config.yaml
model: "self-supervised audio encoder (BEST-RQ)"
hop_length: 160
codebook_size: 1024
mask_prob: 0.05
norm: "layernorm"
mlp_ratio: 4
layers: 16
residual_init: "scaled_by_depth"
optimizer: "soap"
adamw_lr_other_params: 0.0019
batch_size: 256
lr_schedule: "step"
warmup_steps: 580
Rows from block 6 of a small self-supervised audio encoder (BEST-RQ), named by matrix and row number. Rows with one number belong to one neuron. Each number is 128 + 32 x the weight over its row's rms, rounded and kept within 0 to 255. All counts start at 0. Numbers have three digits each.
After each neuron's rows are labels from the 100 clips, of 14848, where the neuron reaches its highest value: "responds to" is what is common among them. Only what is clearly more common there than usual is listed. The data: drum patterns on synthesised drum kits. In brackets: how many of the 100.
# fc1: MLP up (model.blocks.6.mlp.fc1.weight, 512x128), inputs 0-127
# fc2: MLP down (model.blocks.6.mlp.fc2.weight, 128x512, transposed), outputs 0-127

fc1.323:124134149120109158067170124061117104131094077165143146138165124107057180130101139080160118103095114164154130150079127159195104125133093116102168130112171164108161144179103156159141124077132125099128103072072122173208122064170123116138141142171173094084131115049178128116160181101116168136164120134058129132127118162085108142125126088117136125136192127085137149103148121128148190151130
fc2.323:169092107142116184163111135069118152167134159161142146111146085115158085169178162116152104134117101137156153140158161073134075082141059153129093166098174124113108160138175157151126144076146174153117170163127113072182124185103181186141157152102123153189160125171137114143138152092143049154167109171123147157080143089104061063147140157148111134141120147133137121150085108158179108155136
responds to: random hits (37)

fc1.476:161155107121129122070105135084170056112117184183175113153140118114164106166074111099111078090080119154158189091154134084143082108143101129143108069131115166134099089133092132117105161123101139102161076104082150185085151078113130089132110107132182163156077127125106114089181133101118160092099133111160107075157120136040134131153132089122175164090167115194090117114141109153103089106125
fc2.476:159092105117094103168111132117117173179083091145088156073129125173108107152138128124138165113104152109133077124140124178129097106124152072136165102149133135180132079161154136115104119100118157115178076164174159043095131191138170119147105127047112112125175206140091123110109115090144116152100114119122164099098123061093139156153124155137055155062075089163159107143151178163136171133131
responds to: closed hi-hat (84)

fc1.373:147123131101124150171144100120084139142130163154174122119161103111162136140126098190075122141114140110095087133114067108166073122216102061130178069174125131211088124139101126100115177128107095153093136103120139179137082102119134085195126129160067127107096154132172170072122103129113136149141037184138156144162141113063144111099122122119107145124167118134150112109075119127141116070170
fc2.373:117144147135142166140159157086112083115169114135070112126105113088143111155145140135194156150126049142100152147159071143122115098039089094099130103155100115193162110139115153117091094105098111140070164088127149070143125169158129113176147128125161101134159164151132126140122111117121051159129205115150187179181148118127090055074132116163173162159106099156085126109100180134151149162123
responds to: closed hi-hat (64); tempo: 120 to 130 bpm (35); mains hum (28)

fc1.57:136081195136187102129133125106116107140163100074119167132137111167134196100121144142199147142132144168134102194109170112163166164076131177203121100095106164148102160137139145119159113133122106142135114091117126129087189129151096099125170193166169156137158127106164097105119109101091156091093162140203134164161133089114098093112106182159138118122183114146123093199130139150119053106176
fc2.57:133173092190129093129109140087158163121080188093150113185109090111162132167175141147152117096082090087095132123078118165190104091172074172173147122132148086090131160106143135072106075089117085144115110107158118081087185131117195138094130130154129132181102169116147080117116124117125110143069065147082125153104115148143084160102075076149152124133104133132143175127090137141114187151165
responds to: crash cymbal (67); quiet level (62)

fc1.184:100130100187156104127081082163145140155199172146170132161183136200147110093158140224121137076136104143089134143142143142114147172124139094156153056133114124154166133140154155093133109137126163108093111131099089163117118104135102207152157111124209170167180185162143147114110143108111125159231163160142141096139107066118108121137084099132166129149148140153112154138133086102140122116148
fc2.184:109117132109138137107147200163168101117173013190106120112189099096097086162139125168154095072147164161123087094145217101068120134103141128194110105127098064136144088136146132086115131157080103119147113155138127088088133195129077151143149147137142092143090126105098130177162124093185109134133120121123149081143119111079146117169124091142102154145185122170110155107111097096152124136129
responds to: crash cymbal (53); tempo: 90 to 100 bpm (26)

fc1.77:138146108113124145185067132061147084108131090138083187155128078131073113136178124128113153101066131160071166142138104068076119141133068191149066090156179119117138110111153157060111117115132096134151153096084139097120133156115122114066161121101130072166174122160090119155152069161192111153055115174135158096138134095104098130135194100125112104134154143136113129101103106128112099115106
fc2.77:201118110153194095095072151098185149102105189096119116111170134135173073093063123150210096131120151175103142117135071115113149086113157223180155073191107179140134094100132105132122129099116155074158154117148096095083144087145129113130092123121101155101112115124134179117120132171101136131107101151138089117132123160092147098106141117119139168126146157120154150107128156111189203100111
responds to: rimshot (63); tempo: 80 to 90 bpm (36); tempo: 160 to 170 bpm (30)

fc1.324:141147123141132147161117107153148146139139165117093107185123097145152119101031127153123144063188142102151141100062085185110136115103162136153126142093084201095146139091144158082107122105165078165133160132148200131108186119122120094116135121075099173124111100063107123159117106151117135130070098158168130129097062095157078136185135168148117108113199107149109127102076177146115092154155
fc2.324:139168144118168127133066107175125111161140115081204139123128097120084122124139100160153136121152143106175135115174110070083154093122147116127164169089130137107134164072065106152111119064149110192106110135139094164180119120111155096136129145156158123082123134215135116112153078164074179157145157114088146102113190050142120152173168083112121117079061159166139131183115124103084129115133
responds to: closed hi-hat (66); shuffle (41)

fc1.156:127119123137125166116103153145140089115096175093191166152091088135146124105070105148119122071122168153110156134123116157130087126158125085139138102063180134136080132098095131124128093116131138045053158079097127162156170145095150111144102162104122112109087127085153142077196084109157137073130108132116136157117176097075165175106156101067125072116102090065110151154124090096135135136213
fc2.156:084091135095145192142143143147121174115156121108074199094059169106117123154168203116120130151134108169074114149134150125161125121105181093085153091091133212125093122139115176116112172110113119107084160150193165111155120107127080160174138149058110148118164155190183143164088132056107102109132137122106157167130135155092099119114149152077117073145101116100136128129127076110147112141174
responds to: closed hi-hat (75); tempo: 130 to 140 bpm (41); tempo: 120 to 130 bpm (32)

fc1.300:144089184031109149144164166196126130047119130183111120111092145162099132153096121108065175149139086159065140156141116106120128154084117180134155191154084090161107107148128053110192130082181163120116149080123145100121094154121146096145111135125100116102086152163138160122114120072113143055151160131158103124152108108086112095118120091187108105129103091105182128115124140120112101143124
fc2.300:158109103165169093083127166191142129113133070198145116114084129099136145109146073109217087093129108126089133148160106103144122166178176163121134224122100126180151160158090135162106140136136146119126147153102158129140153095134096096170094097130121112147150112136101170149120067062153155101123073115103071136102183087058133127127117094109110059078151097111096130132146114148126167120092
responds to: muffled (low-pass) (32)

fc1.481:160126172095157152122198141158055151144136095127154100091101115148172121114083134114138120116165143117114076132122159193093123077114140098143089098102089049114142110179115157042093117177130155166088112126160096181102139168138103151128171124148144132066083180136188180128161168155095151166161088136122131090165119188168101110118107138133142075116112159117127114190171089147117147142130
fc2.481:107149189156097154150102158147110091150135137098104104183132082107148158078174154170127172097141145136131144161144185099083111145166086127079135124105124115088140095178175119057131125144161123139089119133097128128121132134132110153143139109096092165160163085155092126118098097145169097122167166119130151078124130173152105160107067146100051088110097128149135058055171068157171053127181
responds to: tempo: 80 to 90 bpm (32)

fc1.359:143074142135137099120149147203120136070113074118156158116109142179067078125107128179054126129146141137100115137125205119077077141160101107152058110132077167103102159138079077221160102148105143099132115121172098093132077084139137166110156086116146129143079103139126167063130160146167134158180114138129096122178105121102091110127123171131126173137122137099134135059131136133110117079122
fc2.359:081192148161139109116140177194143071112135148127123129123078105117148125108110102132134117151130109124031118139193200128105136182119142110072182113101162136122093150109114117189140151123136142140133108106125058153158093164124158109130153068158130110173152126105160173123128145158102158131185128106103120102165118141087075118092200077131165142100103138083150134172119141193048158093136
responds to: thin (high-pass) (46)

fc1.1:119110110129176060109152131162143136155142187147126134133148157143121130122187134113167134164115076202109174133115102135101149104119129158138155109113127118087088173113159202093134103121086106156137107022088189113123115168138145103095188179111121097111088156130109108118063110159144123168173169197102090070093079170146137132079141147123146122146088126133145178107112190126121098080128
fc2.1:133152125145117078153144092168073156121145094157151189167119117148133114169134141140091143137138152122067109117099108103092128131145077101095154070180081158063154176123152160164132126106127139154121096140113133126139121097129156093112143145045117143154030157090111136168131122203075151122120113138179163066089126132106120075100075078115117127179143069092122153180157096176105143111087
responds to: thin (high-pass) (33)

fc1.146:147144163146112114184123162148199195124122100105123127127057173165082157126165105110141165168129118136097108141162176149118073080132123147137189225162131119167175159137193123091173146214130128191113104157126175099159132155110152112053140140141172103121138104159076129122160151141126136133172127149134087083144160108131150094153115176120131098099156151132158135130133192110134097140164
fc2.146:172145203147083146128137139095157156111119160072168153123135094096107177154161113107126073092163092099138130151143155106149114080152088124109084164127124079152133187145075138142115114169050143146121132146091091163180085058158129100062129132159126210122144137117120096130130128109137209072153132166141125088132119143151143125143092085153125059077146108114083177148171139133090146104103
responds to: thin (high-pass) (37); tempo: 90 to 100 bpm (32)

fc1.163:098142126154094104120171178189126113130106183143133149159121181126160085138187109088158054162150090129073161186133191091104152126134146146085150173142108144130086169189120109128138157110151133112142126074100154095126169154097122126101128123120100119097153130111150113100117106154131096107114120124078111165138255091128093193179181164167143097144120073084152143126175137113109120147133
fc2.163:115113122110151131125166110137161106128124129097117107136057092108145160147086060084104188096093174157093102190102162100105166098086157093115110138119139095162079199185141133142142082121136145115147115135140079112103116105178093084087113106094133188132123138096117154074140127161115172092093132127188107193131019152128096148170155135176154133168182096131131112102134092165161132106122
responds to: rimshot (70); tempo: 150 to 160 bpm (27)

fc1.291:123152128107104085118110088107181092175130097119183106125098154104121170134135126187171141128117111145160156120158163109134118140099128092108155156105088155159161163149130131177097139081110177116185095154162076133050151100175076133179151049200100045113113130096167097126166070167158104130143110134130139128117104064146137131085098057100124119094070148114130116123132160138146154100175
fc2.291:160109156148097160153156105133083130127126186128148159077052103140151104162102089199099131099128164159131118101098121136139134122162134117136084150138154075162146123120157084135125118032121160111201092122085142141097112162103121137175162085193122170159167147169086137128089116139165148102123120139108096047125153057121153129086123136173123136106188119173176109123155110093097097161195
responds to: tempo: 160 to 170 bpm (37); bossa nova (32); pattern: breakbeat (26)

fc1.372:091162071181156081135136164138144096123092156193143110147143117213179097172115150110156145088083137183084068151142147084118088120118139114117135089111195159142127137158159098143161145115146166139158115111073127121098136114211094163168133131113108058086109174122152166134073094177156180110091176129123124137155182109115131171162133138088125199126151120108090135141104115125161100097138
fc2.372:069100122127115087127162096161150149143144108156119081089114119162078108153104134105155137157138125079079139127168152174075109141173090123096117092084174089134084156160167121126077179125143128121123119114142144162103174170060141211167148147137076194134108112123107163122125165152101101079194086095096125189153041103098160106133108128155117170149154130150170164147104165120159152171125
responds to: crash cymbal (64)

fc1.168:107162112136142130192036179170103126134139130094136181090135099064117186137175107117112152128107080064113137133135149149121142114121135124168115130121138141205078158130132088103088130093152124178119153105148107150112108133063175143125079091105071168134120210115070091086116153128140122123078132079106130130101103085162136117051140090150190144105129150171088145157163121122160170144136
fc2.168:171079115111160178116096120124130117122132153061074171129147163072129161171115195080148086140115166185146093140123138138105113131137163107122123159120116149212060162137073089134110096099046174144129116143148083108086110163201057155086117099113162143077115165136154097138134114153122152178147164153087137127162131131171127149125095141104104085155131146129174130112156174107081093128158
responds to: march (40)

fc1.334:127153097127157133137179099156051154155124136121122135113172125083147148123150149142159077128125091134158104111167084158164156088092095112107117086116167052129134105172113174176125117094186116142073161072093118060129147114050102091178116123126114195136141110143121133102160129224145179141124140105064177143123080171118127138114121126131112157081138144080124123165117108119113148096203
fc2.334:127111138104130109098152118163155088115139097079116106124148072105152095114102153105149182150137112113131168147140114149097148141177064114149175168118107120093113065192114109163132097099176110105136150125145177161141210115177097134168100120187108078091122104127117139149111128179081093098141121155175129184150146078105136084041127153122106150086112128079165108110107150116138152170235
responds to: tempo: 120 to 130 bpm (27); breakbeat (26)

fc1.260:187205158140141178109124119048139160080143141083141087105126150146109168133129163131163213140143138107158111131132127147174152102180105108131143059125161065119117169159106160126179129096100162158107115183108100146121067147156159195168086128162135143109124084132139167046149196080077106094091123092086113147118129178118149112108142134129128179142119165139158146137146106140128122086143
fc2.260:166046099166111165164098150024085106139099087134097109134119083172104093130131176077095101145130140114103151120086193100149120163141101104090157101128087104132119114136095192137127102042123103128087120155090159090116079169122158129120154116178156097132110154158199099133131106118130131142151112187166145161102109098124137114159129111142174160060143109125101181125135142154133107191172
responds to: march (83)

fc1.137:135050148125147123123090083062118092192153113177137142132107130105089227153170140174189123229126096088107120145095112145125123121130123065155133093138130119147145116118104153099108108159094125188082147105140084165156096125134143163125120119125126120061080157104087096140108111102159102166132203095137142099148117095124132145170187121104129141167099136109136179092098141122145053138106
fc2.137:042167151136143054099124196144112136099111160164164131134095181171114139082147106155173126086155105212137125107138115103127154126124167171116130135094118163146120178092131082101097154153113097123157126106099132072165121119131140045126166140138179066129190108094097153151130085091137166131082097079070149115137191132133160130120180139148159155134117126135099160173197097121148117112110
responds to: tempo: 80 to 90 bpm (31); tempo: 90 to 100 bpm (28)

fc1.269:133091160147118145058131138130095080141182131136101086168166138155092102113031171206110159138141037117116101163135130103161114182091108060133134127095125103112146071108106138091097143129134105068101142151129089102154129134155129177139131140053118144167118073135189144126102111135173114132155141093092120155156102099097106082139091147162098145187127105127161146065108145106182146138119
fc2.269:157145130168086159189155121107138175114113101096164180097045170090147132158155128122132111078158103152044135126084143107154080113086121185129161165090120164154145111106101104163154107128112124111123112181110090132053142040141123107102124084150163134068141118139130111112195127126094104096074156172083091146153156131123184140106112114155086155163107134149132156156200095147163119124123
responds to: closed hi-hat (63); tempo: 70 to 80 bpm (34); tempo: 80 to 90 bpm (28)

fc1.510:135143133084166151174155140100094113136152181062159130124108148128123110088155126163134171178112100166115134135101135167142140123135161154187170114150132152146150169138124136155120065199089168121070137106170183123122131064086178142068068131132094114073123169116115167095155088180074155116166179133155117118076134108070105166179105084115073123099155130131144137108069126141104112186124
fc2.510:140118123167081180090200158076160115099130141096171205148154132122085129167195185155098120148096117099164108170028150135123110114150125085122141154156113148120134149126098133088102161174155124064090128097130176134078105130168160129074127125065132146161151135143110155163131159150117145152143083163111192082153113147167111096162127184108152134121095156075108140179095129150091113126093
responds to: muffled (low-pass) (44); tempo: 130 to 140 bpm (34)

fc1.255:135136120113146175125177148190138124067126138204077152089121103110116107171139118155064062133130123161093034123140094076171079158152083104123133135098132111132149124107138123174106119132123151161177126160140113098128126093090117126107106131124202106106087042132160120174117093163116102112126160140140116104064144058105150094139204141081127111118091107171118082107155165154121113088138
fc2.255:138093118177129162152139110165118133151164086229148130167116128131121120092073099117151154165126160132202147140122129149125170129131144131124121098173119109156205058140128163111126100129129139204147174118110117128150100164163144120052113199091088146097133179120159122167113134137132071092128095096123158099111099101176119126104208106135107137137221099105108087108166091110169154129122
responds to: text has "noise" (37); march (33)

fc1.215:058122093156135190175159063097149097129156155118161143117193136093129089127174125168115135165083124125106049136145123184124132097113122114126102077099117040116127166145137104102132150087110113095144150108093102156133152132108099127139128097120135105167099141175078188140155153057172103121066168155187150117139047171070149149134163106129131151139122106148153137179084133093105138123162
fc2.215:061137136123082172094112161140127133172113057176055117151175152138158142114066129159164125104127160154097156118140186111122125136095071150159127091085136171145130103134120146126122137100161159123119131135151142109125119135132099140087131104094072156051120138157151124191117183076141116157142125146099156131114192211039183080135199113142167152110129112165127191135144106144130117158141
responds to: tempo: 160 to 170 bpm (28)

fc1.428:134124099099107144122068122150148167125178144160082146159147159135130087125047151103097063102051146164106120092120155098095172152115152183085098156153108149113154154149161158142117120161123081132141107175089091107168086202140144092143156156061169109089142162169098158099156151100141181101126153080183090139180102141134126169180086142114114167141159103136092120086129189155115127108137
fc2.428:153188078062079117091096196165115122149092114175179119144191074131099096141107135107134156118085167164136127115109168151116152146123118159148132161178105151131151165135083147139114121171151184117164122147117115127104102052134116078123090124104075145193168146158136072140104140113099103156113164113109146078122148160145141135188124157090074182140106144074141126200152137092115189171130
responds to: text has "noise" (38); tempo: 90 to 100 bpm (34)

fc1.74:112135157150095097125123083166143101128133110113049138102164143148133187107123166181151154121090110139173169107141139111161110035157138103104132175097126135080191159017134123132147100144175105131144146126144116105133145131117129104153161163124137153162064119086150142121151183151164136099080114166121193116101156060118127101071118143091157176195099176173125082130139098122099106124114
fc2.74:176137162120124156131118139123099110145124096133198097181200146161093054149130186136115177137049107109116091117165135109185131154134116123178114174079119133086099104060148165119108147064105149121115145130098135177094136117137131126138161136116143034151203132197137104131110136131109116134068122129125117159110127096146115147143108117109131243176146138144135129116127166130103139139073
responds to: tempo: 120 to 130 bpm (55); tempo: 130 to 140 bpm (36)

fc1.406:139093116119132115154074108126121200123144131118122172208142161119101126144136152083119144056100132085147104136101148147142123166126114074161146153221140174196106125118084129134089141143107095090092110150127056151179098126137110044092110105095110145116192132121135123062115141177088094055126145124103126155103141143165095077087113135120189154107131115089116092088077136128121150156124
fc2.406:136101109068126158162095150169119130196109164153152093074171138131106120072166109146088152125090126140187174118152140145131123091131146113164067154184126155179134122147070116125131064172136132135163102093160101059092096109152155130059113127138153139178096045097150120098150154164083139114116127131154159146123085090105138089109118108043090126131173130084137165192104140157133155105117
responds to: tempo: 160 to 170 bpm (43); breakbeat (34); march (31)

fc1.266:125108172093122083178150115120077128178150143100149161152159112185085124136142152159157156142089150133177084101153155146147132073046179130127140108155116057120075163153135092162171087105132143147113082114133109170115101154135108078142157103150106072094175124130107158077147081175105139158142167167123166159104110148151125130127099118125227077101139134122031156130130118172154151123129
fc2.266:191129149124103149092147122107112128140125102113073137127082132125169129110063092149129134088114141154175136099144130113083095145194113142164100135146191135139102149115154072196128125107134148190189115171147130105117105109120170061149111170106136127186088095099178090128130125186173101151070086114095125126146182150152191166105047094134094109081124113103159123173152169136177091156122
responds to: reverberation (64); text has "room" (64); text has "reverberant" (64); tempo: 160 to 170 bpm (33)

fc1.89:126078129132102085129118087100102132087114067060130122094094122109098095163140106149123111080105115084106138137084086188097113069085139114099104105101126141144135071138102201129167091102130109140150096111121153122063169074065128135128120111197148148140111157135110097096150128080109110166143153147137161125143047067168099149122113079063148098102150115127160052130088173114113089104097
fc2.89:137158139132123142126126164129107192152034149098124143157134134102160160078079205134119153069115143157119163160143083071140073160142130197126154095167109112161119107165138178154132125114167055095135123094123166099155150134200132146123080152128080116121106120175143141186110126108075099109120143115140169141116166092114175105112165173186050112116093122092075104122108140113128105086139
responds to: march (49); tempo: 80 to 90 bpm (38); tempo: 90 to 100 bpm (35); muffled (low-pass) (31)

fc1.430:153144109143145125168175112105142119167117114129149106118100129135087099114170087201155121121136136152180124102130141090134119162140131115084143177098160053168075144151145120080063166127167117119136207125152124191139176142168106116069123141128128124051133125111097059086059155188171178128150132110150131147123142100192089113117147135108123086123043109138109147122112193134138175145140
fc2.430:180072138138078162120111036112131078134096226106098123136132119061087162154124108152124145107114180107160116131138140149093149109097163065073147155076042065161083150146119123079110082119141149134145153155117112124130131146075084108077094124107120135169115173133107105139155141192139175139123128143142167132140103120161141136129120128133141100120215083105094114136105083106114160098108
responds to: march (44); dembow (30); tempo: 140 to 150 bpm (29)

fc1.402:104176151142150134088119141113198134127129102107078157176168135103174125185120116126129078100081108201094048094067104172123136161161139110106102109149139159149119192127121144096137128076161109105118155145147109162106114148186107130088114122094180094096168105144154121148084161090095162125146108118131107143142105174096083152196119174181137185139111088077133154134125188102111197144152
fc2.402:147087096080120124176100172146125145090112190144122117151135125151113129098101098180118191150101148091140155092118135123148146081105077131134094126092116150117104182158111144138132161095119128115088120179110128075087093104097127146104058117152123172128128163102081100098128148124108086114150164104118116148087143132103053134217123131100085206178203139140128139128187092114107124144228
responds to: march (27)

fc1.497:128095124116131054085158116084125165129126093193104150151119153117165064172105153142117093106137136145158131162213168089096172121152106179168092179077126100141147154147113093145153144134072145111100144168179109122136137136138116122150102178118044148180066163053106136166138104111121198124121151093112136129129089137087156102165115064118122140099084106089097098164103102112121144147171
fc2.497:071152159133125133094125150074061127111154122196132143090193148136123136050146117102117124129166156135124139139136148152093124095119138134126185157096160163128092172187119133150149100128045125111075153159102139112108095117157128102129112081121120065032185141128124081178134154102129110143154120107103054108142143142087168137149105176099123127148160075137166152118149164089120041131158
responds to: closed hi-hat (67); tempo: 120 to 130 bpm (61); bossa nova (37)

fc1.295:096177142159139119135124153124112036177125097155163120105132119139061051122117136149158123143079119146100137147123149121085120154117136126122103119083104183133178162123111151166177134138119187090091140151107115131161160095151128118131079095149118104156132098082126056148152053155123159082093169126103154103126210154141124090188179131165212179095152103135076139124102174101113119134157
fc2.295:088103142095114160116168123129136100101167169130092127132162157108214112189126122145142185183093147121067092096107118159120136165120080082097092068075173157118183122131147135092117094118102103108087187102092154128122145175059081080106109160106103169093150196146183112126130149162163088116167105146105109091107086135128109104152154114165128135104080145149207113168126122113087141121128
responds to: closed hi-hat (81); four on the floor (36)

fc1.60:136166128080103183132178109166132126119100095086180139186134159149189096076084133122103169154117104119119052115062159118117117127156161105177055111115135190131180123157148127160139143092154136132090112138151147055139104106150097134142104121108133114118208134121156138173106082183111142088175123114118113130106164180065094140163104161144117105086095091119093116108099197077141142104111
fc2.60:134097159130105169192103151147172100178136188089100103088121117096124188146032118151093172122097046136164200112160149104202180150133123113108123146116194142115125100129093152124158110071126138134090099124137118171137065119123153171104165172154186132069104126146152132160180104161130137097128142138124138116158107154109129118176147126076167160107181082114129118146167141154144141123158
responds to: tempo: 160 to 170 bpm (40); random hits (36)

fc1.455:134159132143134143064176169112117160154124136164031145132121139101114059158122112140140096119082099132150129096166124138133148192156086103105141089164112129144169122061136129103130121137100121195138189108148131164111093056113127143150059079146075165130108130161160154106138104099116094170201168111108112110120189135080094124106151140124177106047159170150134096118103168127093157112165
fc2.455:086119128089119111138160049119133150145139144150210137150065112113130107112129144115119122048090124116128137115114125162116092143070087112196154083175085153154184135105131130092104107097116138155186172111134151095119179168122070160190065177136100083112157070153100168104102123129126113078122098160133110104147068165118101125088115106170140118049121165112153150086103111095137164130136
responds to: march (84); tempo: 100 to 110 bpm (27)

fc1.403:153071151107136171127154128118181084090122130097117147122098181162162113158136161158116091132140090153119186128092111158138138127109149045171126156146067145120055130145079101144168148093074162138116142088176138169133096080044135083156145165143082135142118072144150150167139126148137112130074143138093112061101165119077090149119173139204130137092103168146144145140156133149081174109097
fc2.403:145154088138130143151178081119077134116118093105118152167138102127141210165140088148144192089172138081102053121129079116116153087119137094174097131124104136108129104089122098130121129098141088148087143198119153140150094106181154135166153141112107150119176159114131101097084161133068115108088107142114126074090108133066086157120199111097200125108155082088136144096136080092102057088117
responds to: crash cymbal (44)

fc1.64:118166094099120145130084120151127140152163158134147153132110155130134110135161117080183158098133103229131161105128130127147159177165126162168148123131172149124106171157137094158180062089128121125140196122111104106118104090134139192110210133156081116140082105082155111077147051131076075096093122085103167129133166123103101143100138161188134191102104089078139143185126131090106161143134
fc2.64:118119082110089155118129114111113056110114080126167183122136113081137166109117107117143141103133176012097140091156127202121092144139087180161134101071126138189142143139106070162143120111133153129175118128181150151139165102120190129153157130096168171105078125104121140109152134170153156141123077184159085150149139116125093153096119161158114162068171124125079181105069110160149104099127
responds to: crash cymbal (82)

fc1.24:090163129130152115144149125201106147184146129153074135106149148182055169115122114154134138116113128115126155144121188082153129173224146050158148115153161154178167120132106110155148107067121192088167141133124085198207124093127155083113125116149096145164170130109120123107135124126123118116112124177145072121105127129154062135151140127127193134142140090078146060116082133089130127156116
fc2.24:095097143070136132148158161221103134062093124148198168144107120089158112102132134104142129161082096183108105125162146141135098127100121063136087109150132100156147085111165098084100202131104095134095142104150136045125098129116127099062134167145142121116118135124167108104149168100136124137152119144100177107167151119107087118083119122119161091132118148126098144147011091208116146134106
responds to: random hits (27)

fc1.267:169138123172140043132135131132078116164110189124137083206163139132160061135091135123092131140083149173117130113139101159125112130126098139165108108124098162130108133097203126136120151127173082110070100144143076144074094104085101077092140173081175122111103128157116085142067200182118117119109151120105124131167085079159177164154146201146168131144070165136128155127141107142125169132141
fc2.267:240132133143149111107128080123177128151124129125179116067155113167109095159130159081120126196070133083134106155139145123101134103104169107115115142119107113101097113055033149196090161164143136153104142108108105084114178154143120130077126114174156138132105127105116142124185145175128170160136141118145140129140205096154088132156133062115118122108196162115079098143075120148116124107159
responds to: tempo: 100 to 110 bpm (31); tempo: 70 to 80 bpm (31)

fc1.179:092098122151164152158051178188138111154131157105082135134124113074122107132149132140093200119121108112108108125156221178091136125130138055129077091079161172179086128062152083178104118088097144152084113073154107158095106173119165053133097087135113150154089179145127098080109141132106149132119128116144144101132143145138151070082150081136141118146147134143124093104181166116156125130119
fc2.179:138135136137144181138090121119162086112147099107149160120132125172163139153131195191117094150116139135153116102107220126087123104124152124119176108079131206157067107122138062131128141029071116117154115154115098071076132101139131123132139131095122162081148089122090090120123192094140143167174145144084164139153148141112131092053133172104111112157115128188146170147130181143078110113156
responds to: march (61); tempo: 160 to 170 bpm (32); tempo: 140 to 150 bpm (26)

fc1.292:168135154110164184118055207127101103125056136161095136125193147154153139141136136138048085121134159193143163136144151146143129133155125126151105128213091118131044154132104118157162111122129118099097151139148111115164101152111173152141098156131146125092048082119151099087128152087120198105118111101123130074149146072130116099106129153147135174041100162117156129116115174148104121097126
fc2.292:090150165139180151152097083086095129119130149089151163140098141175121157131133154135131159078159126064148119150133101141143122112052109127078119167192108168113061149100166157141087084136139116129106121144171143124113172082106129125162127087151113075141110187143180141102105111113133050130103164108181110085130155066123099122169099126127075173045123204125086100150116120156137083109092
responds to: tempo: 100 to 110 bpm (39)

fc1.399:150141114157147161174139205181109097137059114158183135168165178141139069141224140151120109140086109149121144147153129134170069084172167146131082170132144133112184180099137140098160167151145077094153168110140116117138139101129131141131149113150109147115149108102130101120142115182073156125077170103126182126172069155127139145122142201144109149151190171141109096205124136113138117158104
fc2.399:195109130121121178108135089212158089153145149089060094084136154143203125129112162090153129123123183137144129124101109132081143095084162117064155126148137125113067121090093091122124104135161150145155174129102116126077109118148106111129169134167125110111119126134105118109157136226104110097103104156150151091092212130122129105125139118152138178154062168116216160084101153121169120088112
responds to: rimshot (53)

fc1.276:111134111161140162129112112152132071139152140038116182153144119107116142136149147139134185132067113140131136122128136087095084079147129085086147128098138105128149127132055094129115100080170111199193101167085111136124086090139184118119086136140181085134153084160188141152176141185175180127107115203183146092101182141157108105138140075143119147125129130140151151164190115114130166168103
fc2.276:165116112156135157096076196107122117082126073143121166124114136162141091203112139142182128142121096111112127103146101172102138150103143114140156163059112162146141082088179133102159198028172164119145101079117097127130153147096117163091088106165158106141166105127192123110112134093097091119178131138068145088110156123125177162105122090128145144142152134169138132107150221171103130086114
responds to: tempo: 120 to 130 bpm (50); bossa nova (34); tempo: 110 to 120 bpm (28)

fc1.327:158113136145069091073105172128182198152118145095106159107120171110117111133121125170106135080097081076127140113146147105144115126179105127160124149118154171099132154141076119157111133152129115084135121151102114139162169097138135226154085121119137178141121111046114120160138076094119115161167168081042100147133125142171109078130162081095161108187122096118144182038110139148117117101112
fc2.327:102102157149139110169113117136107124098177106068134111138200116083128111069161109150151125140148114149111089076158164085129130128061108172194082158106172119125106111121098134174156068165099121085144131098154105090134140169165108202162129168181139067096137167157140118121154110105105171110108072158171109116159166100143107138067140177096144152179141151128135133148139118108132136234112
responds to: reverberation (66); text has "room" (66); text has "reverberant" (66); march (37)

fc1.105:130148071075130126108148112053101124139119132069094153112108097123092114121128076169079132118117119157102129155205140153066150108135096129088173045117135046108068104147082127062114170163111091119100145089115087147082096136120094146107150115105139150101079073110131131163128107048119105113138125115123171116143143099084082128140115147142119069089133121121108135201147119087086088109139
fc2.105:139146151188119169158134085087125146151122138052123133116084131122188128127155096143120144127134141131088109094122164109162145116095100216084132074185111096091149072166168109153107061159123137121106125175146129120130125137144114162125112090101123111128184164170149197090120152072143121122161142167139121139147035118097114131090127135121098098081053129126109139048117065156188106134143
responds to: tempo: 80 to 90 bpm (40); bossa nova (25)

fc1.311:126139149127181117100175163119156096134081128126152129106112141133099139097122126086090113148106160129099167130128121054165130070095138109120138091081122146131152093214134116092068115128132129164150119127121124066137160138109160193117032077142153113121115115117086102183153079099142096155094145153114178050096123202127120136120135186072099171110110190127114147146202145157106104130149
fc2.311:149143096167104119128174064190129127087096155123082171136112162193159132142109090072159139129109169125134089131120128121134142110155160162171056084125123094111148149139147129128144124157120107131114113103161049103140110103117203150099047103108134182082157134144109086135111138111139205155130124110139103057170153174091122146101163078125124159130102205163114101163170081126121094087164
responds to: tempo: 160 to 170 bpm (33); muffled (low-pass) (32); random hits (26)